From a checkpoint of a small multi-label image tagger.
Training: muon at rate 0.012, 11500 steps, batches of 256.
Data: 48750 training examples, 60.4 epochs.
Rows from block 2 of a small multi-label image tagger, named by matrix and row number. Rows with one number belong to one neuron. Each number is 128 + 24 x the weight over its row's rms, rounded and kept within 0 to 255. All counts start at 0.
Before each neuron's rows are labels from the 100 images, of 14848, where the neuron reaches its highest value: "peak on" is the class under the peak; "strongest on" is what is common among them. Only what is clearly more common there than usual is listed. The data: drawings of small networks of dots and links. In brackets: how many of the 100, against the usual share in percent.
# fc1: MLP up (model.blocks.2.mlp.fc1.weight, 256x64), inputs 0-63
# fc2: MLP down (model.blocks.2.mlp.fc2.weight, 64x256, transposed), outputs 0-63

peak on: dot (42 vs 6.5)
strongest on: yellow dots (41 vs 8.4)
fc1.42 [168 152 146 145 111 140 159 125 141  81 105 106 153 135 124 111 124 134  86 128  79 121 106 165 147 162 136 133 115 143 144 170 102  95 160 121 139 155 109 131 129 123 144 125 118 148 114 114 122 118 177 126 117  68 157 120  99 110 116 151 145 157 120 178]
fc2.42 [145 134 107 132 148 105 117 128 113 156 132 139 134 123 157 108 157 100 153 144 136 113  87 129 127 129 158 152 117 152 110 173 135 106  86 148  98 160 132 128 144 106 110 124 178 132 167 147 178 122 176 170 132  88 134 142 131 125 126 198 124 123 135 141]

peak on: link (27 vs 4.6)
strongest on: complete (34 vs 11.4); white dots (29 vs 9); brown dots (28 vs 8.3)
fc1.140 [129 106 113 116 154 168 134 121 158 160 142 118 185 130 155 112 150 149 102 166 190 162 108 112 130  99 148 116 164 169 129 111 106 120 167 113 123 135 146 122 100 144  75 151 165 102 118 149 132  91 144 125 113 154 122 131 109 121 132 103 143 112 123 122]
fc2.140 [141 129 129 120 130 158 143 111 103 102 169 146 145 115 133 156 123 186 124 100 148 134 166 102 141 143 160 143 107 134 159 131 146 122 114 106 163 125 157  62 159  94 120 168 101 132 163 158 102  95 128 156 142 103 128 119 134 138 164 136 125 102 151 106]

peak on: dot (26 vs 6.5)
strongest on: pink dots (92 vs 8.1)
fc1.117 [120 157 101 127 117 112  97 100 118 168 119 118 109 160 123 127 114 136 152 114 150 138 135 142 161 129 113 112 116 115 150 121 125 157 126 143 160 114 128 132 142 139 122 164 188  56 175 106 124 107 138 145 129 132 131 143 162 173  91 165 155  98 161 112]
fc2.117 [149 105 103 152 176 152 133 113 133 114 109 140 146 152 148 137  92 137 142 135 150 155 134 122 126 123 162 153 116 113 117  91 139 157  97 125 123 138 127 132 137 104  90 134  98 107 102 118 145 171 160  86 123 107 170 138 112 132 193 143  91 167 147  92]

peak on: link (45 vs 4.6)
strongest on: complete (43 vs 11.4); nine dots (41 vs 17.7); pink dots (25 vs 8.1)
fc1.244 [170 137 136 127 137 132 130 116 142 100 108 123 143 140 130 140  98 164 105 137 149 118 149 155 108 172 122 123 135  72 137 133 133 157 170 188 110 107 155 142 134 115 101 132  68 151  86 109 121 171 133 128 167 153 134 111 142 155 115 132 149 139 124 164]
fc2.244 [104 136 131 117 152  99  90  99 152 103 128 163 125 141 126 175 170 153 111 159 108 109 167 111 103 131 112 169 151  72 135 136 127 153 122 170 150  93 149 109  92 142 127 126 105 124 172 107 146 103 126 112 126 149 164 166 137 119 144 117 138 126 104 143]

peak on: dot (95 vs 6.5)
strongest on: square dots (66 vs 30.2); teal dots (62 vs 8.6); blue dots (38 vs 8.2)
fc1.11 [199 121 101 135 146 109 116 194 128 162 145 168 149 118 144 150 141 152 186 141 127 130 129 124 110 120 139 141 113  86 124 137 144 116  74 108 161 139 135 139 133 108 132 133 132 123 120 131 126 105 132  90 157 147 126 167 138 145  84 107 131 137  96 127]
fc2.11 [132 110 139  99 136 124 109 183 146 172 148 140 119 183 158  98 107 154 169 107 125 111 134 122  84 121 125 134 151 150 149 117 141 110 127 143 140 108 101 153 160 123 125 169 126  99 125 134 154 167 143 172 130 108 126 158 136 135 161 163  82 136 156 128]

peak on: link (50 vs 4.6)
strongest on: laid out on a circle (86 vs 49.7); complete (82 vs 11.4)
fc1.109 [124 131  94 158 177 105  81 134 115 104  70 106 153 130 102 166 185 196 131 146 117 140 141 108 115 128 117 121 131 149 140 140 106 180 149 163 151 167 120 147 121 145 141 127 132 123 117 119 127 137 120 105 133 119 146 133 141 151 131 110 116 143 160 149]
fc2.109 [106 125 118 127 121 126 138 160 134  82 109 105 133 123 109 130 134 107  76 192 158 125 140 110 117 111 124 126 117 112 136  86 173 167 132 101 119 109 162 118  63 136 131 159 123 121 168 157 129 126 165 137 110 145 156 115 128 117 143  84 120  94 115 124]

peak on: dot (79 vs 6.5)
strongest on: black dots (71 vs 8)
fc1.112 [120 156 119 130 113  76 115 161 123 129 118 193 136 116 107 139 120 150 143 148 108 151 116 156 150 132 121 152 130 127 146 122 157 122  87 158 107 122 119 131 117 133 131  98 176 105 166 107 133 105  99 127 148  91 146 103 125 162 184 103 121 128 164  84]
fc2.112 [126 158 127 137 133 165 137 131 116  76 134 120 144 140 138 142 121 207 162 137 148 126 143 117 113  90 132 131 171 155 125  95 113 163 133 155 148 143 111 133 122  99 101 102 133 117 150 131 160 127 125  82  96 116  98 103 142 134 117 161  83 154 132 161]

peak on: link (25 vs 4.6)
strongest on: teal dots (59 vs 8.6)
fc1.16 [ 86 127 142 101 149 138 127 174  84 137 115 139 143 149  75 128 105 104 124 165 125 118 140 157 159 129 101 100  67 134 177 150 151 143 119 137 115 105 126  98 117 144 112 157 108 162  94 136 133  96 111 118 149 122 131 145 116 108 128 156 169 124 151 155]
fc2.16 [149 174 127 103  89 110 126  77 107 106 195 128 108 178 138 126 151 149 145 137 120 150 107 107  93 140 155 103 188 134 104 117 112 133  99  98 107 130 121 148  91 115 169 135  91 144 131 126 144 127  97 144 126 122 124 133 120 130 124 151 133 151 120 114]

peak on: link (43 vs 4.6)
strongest on: purple dots (29 vs 8)
fc1.32 [114  94  97 149 177 139  50 126 127 125 169 114 114  98 135 145 104 126 131 150 132 141 178 140 108 172 119 101 131 132 122 126 156 134 162 118 134 110 145 127 157 102  94 138 111 145  93 134 112 100 152 142  94 106 132 134 135 153 136 108 146 129  79 149]
fc2.32 [110 121 126 129 154 182 160 126 156 107 118 134 117 108 103 155 185 105 135 185  88 174 130 111  92 154 135 136 152 131 116 131 155 127 116 156 120 110 131 146 182 118 131  94 121 164 116 147 116 108 110 143 148 134 143 103 105 123  91 123 138  97 124  97]

peak on: dot (38 vs 6.5); link (29 vs 4.6)
strongest on: red dots (76 vs 8.4); complete (33 vs 11.4)
fc1.96 [139 101 118 144  92 129 141 137 105  83  93  85 113 143 133  93 129 172 143 164 117 132 179 167 114 125 134 139  96 129 184 107 124 114 104 118  99 107 128 119 115 115  87 165  90 157  94 117 123 157 141 110 106 109 113 156 104 126 113 138 131 117 148 138]
fc2.96 [134 159 129 148  47  88 120 133 150 111 152 108 111 114 129 158 130 172 151 110 122 104 126  90 123 121 175 124 153 111  98  95 132 127  77 126 135 120  86 128 118 150 131 125 152 101 128 122 118 129 170 126 114  98 132 133 134 128 142 147 107 172 152 160]

peak on: link (28 vs 4.6)
strongest on: red dots (42 vs 8.4)
fc1.155 [164 149 150 106 114 121 135 122 140 106 120 101 113 100 101 188 113 144  77 147 112 113 113 150 115 148 112 107 131  77 134 172 161 134 142 182 127  91 109 135 120 125 110  80  92 136 124 118 133 131 110 140 126 127 117 109 169 130 108 104 149 135 176 134]
fc2.155 [111 118 147 110 122  72 124 111 103 131 146 135 131 130 135 104 134 118 125 122 121 139 160  91 130 129 139 134 142  85 144  96 138 109 130 100 130 126 123 166 130 187  72 118 130 149 160  92 143 100 154 115 109 188 121 135  98  94 134 143 162 100 173 146]

peak on: dot (43 vs 6.5)
strongest on: blue dots (70 vs 8.2)
fc1.107 [ 84 138 161 135 153  95 134 118 134 101 136 153  99 142 119 153 129 135 153 155 130 156 157 115 181 116 113 110  97  98 149 142 145 124 108 119 152 119 135 130 174  98 142 120 112 157 113 156 113  87 112  71 123  94 110 114  94 120 120 141 139 111  97  75]
fc2.107 [145 151 125 136 120 137 129 152  97 120 116 119 136 132 109 112 146 121 101 104 126 139  92 108  89 162 111 127 136 101 122 125 127 168 101 107 108  99 122 130 141 140 160 138 158 104 132 124 125 131  76 131 145 104 127 191 163 126 118 116 115 175  47  96]

peak on: link (56 vs 4.6)
strongest on: complete (51 vs 11.4); yellow dots (46 vs 8.4); nine dots (39 vs 17.7)
fc1.23 [142 103 148 138 166  93 130 149 145 126 146 155 176 171 155 139 151 172 102  85  93 131 148 136 140 150 145 100 118 128 131 130 149  91 105 139 122  95  98 140 153 116 107 119 105 151 125 142 107 145  62  93  76 119 129 126 131 134 126 109 121 110 103 136]
fc2.23 [145 154 143 151 137 109  94 135  97 123 125 163 105 120 134 105 163 155 105 153 115  99 156 133 166 120 170 120 190 160 117 129 143  99 133 112 136 126  92 165 115  96 119 156 136 135 154 150 109 115 181 128 146  92 168 131 131 129 125 121 101 145 143 168]